Rows from block 2 of a small image classifier, named by matrix and row number. Each number is 200 + 30 x the weight over its row's rms, rounded and kept within 0 to 999. All counts start at 0.
After each channel's rows are labels from the 100 images, of 14848, where the channel reaches its highest value: "lies over" is the class under the peak. Only what is clearly more common there than usual is listed. The data: rendered made-up planets. In brackets: how many of the 100.
# conv: 3x3 conv (model.blocks.2.conv.weight, 112x64x3x3, each kernel summed), inputs 0-63

conv.1,207,230,155,179,183,241,106,188,176,191,188,230,182,193,180,205,245,191,169,247,199,198,203,152,139,159,194,198,204,190,213,168,185,224,116,182,188,197,271,243,198,173,202,188,257,204,213,261,193,210,207,166,220,181,196,212,181,198,190,203,203,191,209,213
lies over: planet (98)

conv.105,189,134,192,224,160,206,183,189,233,222,226,135,146,187,228,200,231,288,193,213,192,185,218,209,196,197,155,212,179,237,170,186,257,191,173,230,181,212,252,219,211,162,175,199,243,197,249,219,147,205,201,179,208,174,190,153,203,217,228,209,210,201,224,158
lies over: planet (63)

conv.58,209,192,204,212,177,216,253,201,259,188,195,258,144,215,287,180,201,241,173,177,178,182,212,165,212,231,203,186,141,201,214,182,187,160,198,193,207,197,240,204,187,166,206,163,194,173,265,156,199,220,202,162,201,233,202,239,161,175,169,177,158,198,162,215
lies over: planet (82)

conv.91,200,158,167,154,238,211,139,221,168,187,204,235,208,201,150,196,258,205,174,192,198,204,172,214,175,204,244,209,213,191,214,140,178,214,175,197,209,208,330,203,211,220,159,211,225,219,191,239,185,214,165,179,195,173,187,225,200,215,194,182,250,199,204,197
lies over: ring (72)

conv.90,189,205,185,253,199,155,206,215,194,228,224,266,184,182,200,183,221,253,172,189,195,123,196,164,255,248,210,259,234,240,192,207,199,220,184,231,237,229,184,201,200,192,223,230,193,222,241,157,152,203,190,195,209,212,181,193,138,224,147,229,207,211,163,210
lies over: planet (53)

conv.17,177,232,229,265,231,135,299,184,218,209,212,246,198,195,200,176,202,185,206,199,238,221,172,192,207,241,209,211,183,214,158,175,208,200,229,126,170,216,200,196,177,203,177,219,192,185,194,201,244,216,209,224,150,218,253,219,235,226,215,211,223,198,141,177
lies over: planet (81)

conv.93,173,162,210,160,170,169,221,203,160,163,200,209,189,213,229,163,204,176,148,179,204,195,176,139,189,212,192,219,158,177,207,188,243,159,198,254,213,249,176,181,215,176,149,191,175,174,199,227,156,216,271,195,168,176,191,160,206,148,137,199,170,212,178,182
lies over: planet (75)

conv.27,134,163,155,203,180,162,262,184,198,183,172,222,230,208,218,184,222,187,173,167,257,174,224,128,198,216,256,232,223,229,176,218,195,183,173,207,215,187,230,206,204,222,231,194,150,206,177,207,168,205,198,205,229,172,244,188,229,131,152,201,227,238,199,209
lies over: planet (46)

conv.37,205,177,193,241,215,186,188,233,188,227,197,194,170,211,176,178,185,140,218,177,239,217,215,211,175,188,150,163,234,219,225,175,220,142,227,154,186,246,202,247,190,227,250,254,147,172,169,218,190,253,223,233,171,175,192,178,217,211,211,161,136,184,184,170
lies over: planet (71)

conv.24,179,227,267,214,193,217,172,232,213,221,163,176,251,190,157,175,168,138,168,200,177,278,178,195,234,151,160,224,199,231,196,220,207,181,218,156,243,221,208,194,165,197,159,195,208,217,163,204,201,164,210,174,178,133,214,201,192,166,175,211,235,169,213,182
lies over: planet (99)

conv.55,230,224,231,188,239,258,184,207,186,231,219,176,201,192,202,190,189,270,237,176,128,223,184,256,192,206,232,183,163,215,213,213,197,219,245,218,162,221,218,144,186,176,152,224,177,174,181,156,256,166,190,193,206,241,186,213,171,185,210,191,201,196,127,200
lies over: ring (94)

conv.33,202,203,189,212,193,236,172,162,167,166,176,168,186,163,160,181,198,184,127,221,98,141,194,172,197,203,278,184,191,224,208,189,195,179,176,182,175,235,221,224,184,209,198,179,213,238,214,257,167,227,203,202,201,179,166,174,202,188,183,211,184,181,251,221
lies over: planet (85)

conv.59,191,165,193,224,218,194,160,178,202,232,246,195,162,197,226,161,211,190,270,246,188,171,162,195,174,220,186,193,182,189,178,207,153,188,185,148,166,230,212,192,210,178,202,216,174,238,223,212,138,205,183,205,236,158,267,164,237,242,198,164,209,222,180,130
lies over: planet (65); ring (28)

conv.92,222,200,156,223,193,198,198,184,209,195,192,201,203,123,161,144,168,213,154,193,217,186,209,183,145,183,136,222,208,176,152,246,238,175,192,203,231,238,237,208,214,168,197,187,226,243,206,244,208,228,171,226,213,207,147,207,201,163,147,218,191,151,235,173
lies over: planet (99)

conv.84,198,214,132,199,203,166,185,178,187,211,192,183,212,239,227,161,171,261,294,256,220,166,193,215,190,181,235,220,153,212,178,203,173,183,203,231,187,202,139,224,196,220,185,203,193,191,210,226,154,140,157,200,207,209,243,180,219,178,190,232,204,246,221,174
lies over: planet (81)

conv.26,163,190,202,251,228,261,259,197,229,238,235,203,188,230,250,158,253,217,151,214,213,194,189,238,166,184,154,177,219,172,188,202,220,185,217,178,175,188,210,219,191,159,225,240,220,175,218,202,158,192,214,206,192,240,225,184,168,258,206,172,188,228,132,179
lies over: planet (97)

conv.53,195,184,197,168,200,158,200,176,199,205,222,171,221,259,211,221,190,235,217,187,115,213,227,192,181,194,175,125,206,245,177,236,137,190,215,207,251,231,226,206,202,229,181,185,191,192,170,216,199,184,161,220,162,265,218,164,127,179,207,225,183,194,194,203
lies over: ring (31)

conv.109,152,207,168,207,225,221,236,211,178,179,139,175,172,199,223,173,188,214,198,240,131,184,178,208,158,175,216,253,220,180,137,209,162,223,164,137,185,205,273,158,196,196,189,188,178,241,188,192,231,201,182,192,160,174,189,159,222,222,176,202,212,169,167,211
lies over: planet (58)

conv.32,215,198,147,146,156,212,233,182,206,237,140,195,205,193,207,234,242,221,207,187,178,174,170,155,230,198,217,204,158,179,175,121,204,240,225,153,139,187,212,202,149,233,209,216,189,183,146,223,222,164,216,227,167,235,210,193,153,222,201,187,206,179,192,204
lies over: planet (89)

conv.103,181,185,192,162,199,188,271,189,214,164,144,230,171,152,184,173,221,245,180,236,148,226,196,179,199,270,147,222,206,184,218,223,241,221,208,211,168,174,196,174,208,207,226,208,202,164,200,196,163,234,237,216,231,162,193,230,275,162,173,195,190,208,226,213
lies over: planet (98)

conv.56,126,159,197,238,201,215,199,204,200,247,177,228,169,198,182,196,193,145,150,199,165,203,233,261,201,215,235,182,233,202,218,231,212,181,180,175,185,208,256,190,184,194,167,240,159,212,222,232,158,156,204,212,204,142,178,203,171,214,234,178,165,178,233,141
lies over: ring (29)

conv.69,196,200,121,192,218,203,179,210,217,188,279,153,217,183,213,217,175,255,198,224,266,181,182,222,206,180,194,188,152,216,172,252,181,205,233,159,196,231,132,218,178,221,195,192,217,220,198,236,210,162,157,213,176,195,162,182,238,172,184,171,179,239,178,203
lies over: planet (80)

conv.95,194,234,188,203,221,245,176,170,189,206,214,245,185,195,140,210,218,176,199,219,183,216,160,201,142,175,191,175,194,234,163,203,176,234,158,138,217,242,256,185,222,145,188,189,274,252,165,261,196,179,207,177,193,202,176,221,154,185,226,189,202,202,178,198
lies over: planet (84)

conv.49,184,184,258,216,186,191,217,211,190,217,121,195,152,168,194,185,245,151,207,169,213,212,193,195,173,217,161,194,223,161,184,222,225,138,172,217,210,270,187,204,203,151,174,176,218,172,202,217,122,223,225,221,207,141,239,172,213,196,175,181,208,179,215,183
lies over: planet (100)

conv.50,181,175,194,191,217,150,184,224,182,223,193,124,172,161,236,189,220,201,184,187,183,155,199,179,147,154,159,239,209,251,227,195,190,228,193,163,234,209,220,169,193,178,173,177,158,122,209,228,152,165,206,190,170,225,205,184,213,178,194,180,172,182,251,160
lies over: planet (49)

conv.96,211,204,143,273,178,235,187,204,216,173,260,227,139,206,191,196,227,181,199,217,191,158,241,235,163,208,174,222,147,186,141,187,238,158,248,223,242,221,231,196,207,161,198,170,176,192,241,201,161,216,165,185,227,192,230,237,209,229,186,171,185,199,199,208
lies over: ring (42)

conv.22,209,235,212,186,199,211,204,173,251,244,150,200,175,155,213,246,222,183,203,203,197,178,186,264,184,206,184,247,240,199,243,160,187,250,114,229,206,210,256,163,187,226,159,217,173,214,184,200,236,163,196,179,164,169,233,177,199,181,205,160,215,207,230,205
lies over: planet (93)

conv.19,177,226,208,270,213,178,212,184,210,215,219,265,192,190,194,231,162,160,199,176,238,182,192,179,159,231,211,184,213,178,260,171,176,178,201,179,182,208,140,218,177,198,156,199,207,138,178,234,255,149,209,183,173,214,194,259,201,235,204,172,146,215,176,181
lies over: planet (90)

conv.65,192,172,233,253,211,216,222,213,208,230,247,170,181,196,163,216,195,181,127,167,212,194,187,172,191,195,184,177,190,124,165,201,215,186,202,228,194,184,262,206,226,137,173,147,193,160,235,225,136,239,189,220,209,210,204,186,251,215,191,211,219,199,200,149
lies over: planet (96)